A small segmentation model, trained from scratch.
Model: 64-pixel images, encoder arch inception, encoder norm groupnorm, encoder activation relu, encoder widths [96, 192, 384], decoder activation elu, decoder widths [32, 64, 64, 64].
Rows from block 12 of the encoder, named by matrix and row number. Each number is 128 + 24 x the weight over the matrix's rms, rounded and kept within 0 to 255. All counts start at 0.
# bp10: pool branch pointwise conv (encoder.blocks.12.bp.1.0.weight, 24x192x1x1), inputs 64-127
bp10.0 [128 140 128 128 130  92 140 102 114 148  99  99 128 124 100 128 139 120 128  96 114 119 128 132 137 109 129 101 119 124 104 102 106 121 151 128 125 119 100 128 138 127 110 128 128 126 128 109 126 128 112 100 125 114 128 104 104 107 128 137 128 147 128 106]
bp10.1 [104 180 128  81 142 135 115 128 117  99 132 128 128 121 117 224  97 133 128 139  96 128  83 127  93 122 130 167 156  91 118 105 151 128 104 107 101 104 120 103 134 181 111 122 112 110 117 119 106 128 180 110 107 117 110 128 128 122 155 150 128 131 104 103]
bp10.2 [128 128 128 128 167 128 145 122 128 136 128 128 158 103 107 124 146 149 128 128 107 109 128 128 128 125 124 127 113 128 135 128 160 128 128 112 134 128 117 128 158 128 128 149 107 107 137 128 128 128 138 128 119 128 137 127 128 128 129 128 142 131 104 125]
bp10.3 [128 169 117 118 105 112  97 111  97 118 113 117 128 104 104 207 108 128 128 117 103 125 108 109 103 118 115 128 115  90  97 116  75 140 103 104  89  96 128 152 128 128 110 100 128 105 128 128 105 115 128 109 128 109 134 123 128 128 128 128 124 125 128 112]
bp10.4 [128 128 128 128 110 150 122 128 136 114 175 145 128 120 116 128 117 128 185 128 177 110 128 128 128 108 143 118  82 160 128 128 117 118 128 128 128 128 133 137 122 112 139 128 161 160 118 141 146 128 128 170 126 128 128  75 112  97 128 145 110 124 128 106]
bp10.5 [ 84 128 128  99 128 132 144 156  92 128  85 107 131 123 127 122 141 123 151 101 137 128  96 128 171 128 128 128 117 128 128 128 128  80 128 128 186 111 105 104 110 113 128 128 135 114 135 104 133 128 128 128 112 128 107 112 175 174 119 128 162 169 126 128]
bp10.6 [116 196 118  96 128 115  94 115 128 133 128 104 128 102 105 179 110 117 128 136 128 108 121 107 128 112  85 116 128 128 104 128 128 128 128  98 128 109  95 141 128 128 111 112 136 118 108 120 106 128 131 116 128 113 128 128 117 118 165 150 121 102 128 128]
bp10.7 [128 128 128 143 128 145 112 145 139 128 128 138 139 115 134 128 151 133 185 128 152  97 111 170 128 128 117 136 128 146 153 128 146 102 113 141 158 141 176 124 160 128 156 151 151 128 128 132 128 140 135 128 122 161 138 128 128 131 134 129 146 145 128 129]
bp10.8 [108 102 162 125 102 103 150 136 117 107 121 133 136 128 123 107 131 101 137 126 128 121 128 128 132 177 138 112 128 150  91 109  92 128 153 128 129 128 128  90 128 128 110 132 128 128 167 128 128 148  91 128 120 139  93 128 143 164  84 108 158 151 152 173]
bp10.9 [128 125 128 134 144 142 128 128 152 167 113 128 128 128 128 128 139 152 128 168 128 128 154 161 132 113 149 128 105 151 157 128 144 135 186 128 128 148 128 108 163 128 132 120 161 128 166 112 128 141 128 142 128 128 169 128 128 128 122 120 107 131 164 122]
bp10.10 [164 128 141 128 128 153 113 128 173 143 160 155 108 155 163 128 128 128 128 165 105 144 138 128 103 143 128 128 145 115 158 158 119 126 128 128 104 163 159 122 128 140 141 157 141 108 128 133 128 128 128 128 115 146 128 128 142 139 128 146 115 139 108 163]
bp10.11 [119 128 132 128 100 118 128 128 108 128 100 134 126 128 117 157 117  84 106 123 111 139 117 105 116 128 118 109 132 128  95 137 109 158 128 128 109 110 128 127  85 100 112 112 127 123 126 156 113  99 100 128 115 113 113 143 108 128 118  94 117  97 115 128]
bp10.12 [146 128 141 128 128 145 128 104 120 128 128 145 128 154 150 162 131 120 128 143 128 128 149 114 140 151 110 128 114 106 123 144 115 128 130 127 128 151 139 127 137 128 128 130 115 123 137 122 137 128 128 144 131 134 128 135 124  89 113 106 135 128 128 128]
bp10.13 [102 166 104 112  97 122 103  86 104 128 129 108 128 101  87 186 128  65  90  85  99 119  99  78  99  97 102 109 156 128 128 110 134 128 114 118 128  92  81 105  97 128  92 128 128 103  84 128 108 149 128 103 128 111 117 165 110 128 102  93 113 128 128 132]
bp10.14 [128 135 147 128  78 144 128 128  97 120 128 147 128 147 128 128 128  94 128 128 111 128 164 128 128 126 157  96 128 108 118 128 128 128 134 110 102 128 128 102 130  70  80  98 128 128 148 132 128  89  91 135 128 118 113 164 114 112 128  83 111 128 108 128]
bp10.15 [141  84 128 133 128 108  94  80 110 128 120 122 143  97  98 187 128 135 139 126 132  87 128 117 128  69  77 128  99  89  89 130 116  85 101  94 107 127 113 112 128 135 134  98 133 128 128  99 128 122 153 148 128 106 128 109  93 113 152 146 122 114 128 128]
bp10.16 [ 96 128 138 128 112 129 128 178 116 107 126 128 128 165 136 128 116 128 131 155 110 154 118 128 109 141 143 125 128 135 144 128 120 128 151 128 143 110 111 120 128 128 111 106 128 128 128 128 152 124 141 129 126 137  74 137 195 167 114 118 128 180 150 128]
bp10.17 [113 128 128 131 115 128 121 128 143 150 128 155 104 163 128 135 128 128 137 128 128 122 128 103 138 128 118 128 117 128 100 128 100 128 128 168 104 127 135 128 131 116 122 139 128 128 140 120 131 138 126 128 118 144 144 120  88  93 115 117  74 126 127 194]
bp10.18 [152 121 128 128 120 128 107  87 130 116 128 131 162 128 125 128 115 144 119 141  98 135 120 137  93 128 128 134 128  95 119 128 128 142 106 136 128 128 137  56 145 122 127 123  95 128 109 133 107  96 117 100  99 122  94 128 112  89  37  47 129 114  92  99]
bp10.19 [154  83 122 134  89 116 122 128 123 128 128 128  96 145 135 123 128 151 109 128 128 142 128 104 128 128 128 114 114 110 125 128  97 104 128 129 128 125 128  98 128  98 128 128 108 131 128 128 145  97 128 112 106 105 110 139 128 128  48  24 128 128 110 128]
bp10.20 [128 128 128 129 110 120 117 128 128 110 159 123 143 137 118 142 121 134 128 114 128 105 111 128 117 128 128 128 152 128 124 128 128 108 123 128 126 122 128 128 170 134 107 128 128 120 128  96 119 166 133 133 121 128 169 155 132 128 143 128 128 128 114 111]
bp10.21 [128  93 153 128  91 128 126 157 128 126 128 144 128 157 143 128 122 125 111 167 102 150 128 110 128 163 128 128 121 110 128 150  86 134 128 128 103 131 146 117 128 137 118 132 128 141 152 136 148 128 114 136 128 137  89 128 146 139  65  80 142 128 128 142]
bp10.22 [128 127 115 126 128 128 128 128 128 140 128 128 131 149 128 136 145 140 134 139 130 112 128 111 151 128 107 128 106 128 128 128 135 109 142 128 128 128 128 114 128 129 128 131 131 143 141  84 150 128 145 149 135 125 158 128 128 133 144 126 128 128 128 143]
bp10.23 [123 128 132 128  99 118  75 128  91 109 128 128 128 128 128 151  97 117 128 145 104 128 128 109 102  92 128 105  96 101 111 132  90 153  95 110  97 104 128 124 114  87  79  82 144 128 116 128 128  91 116 128 111 128 108 104 103  81 122 103 104  87 128  88]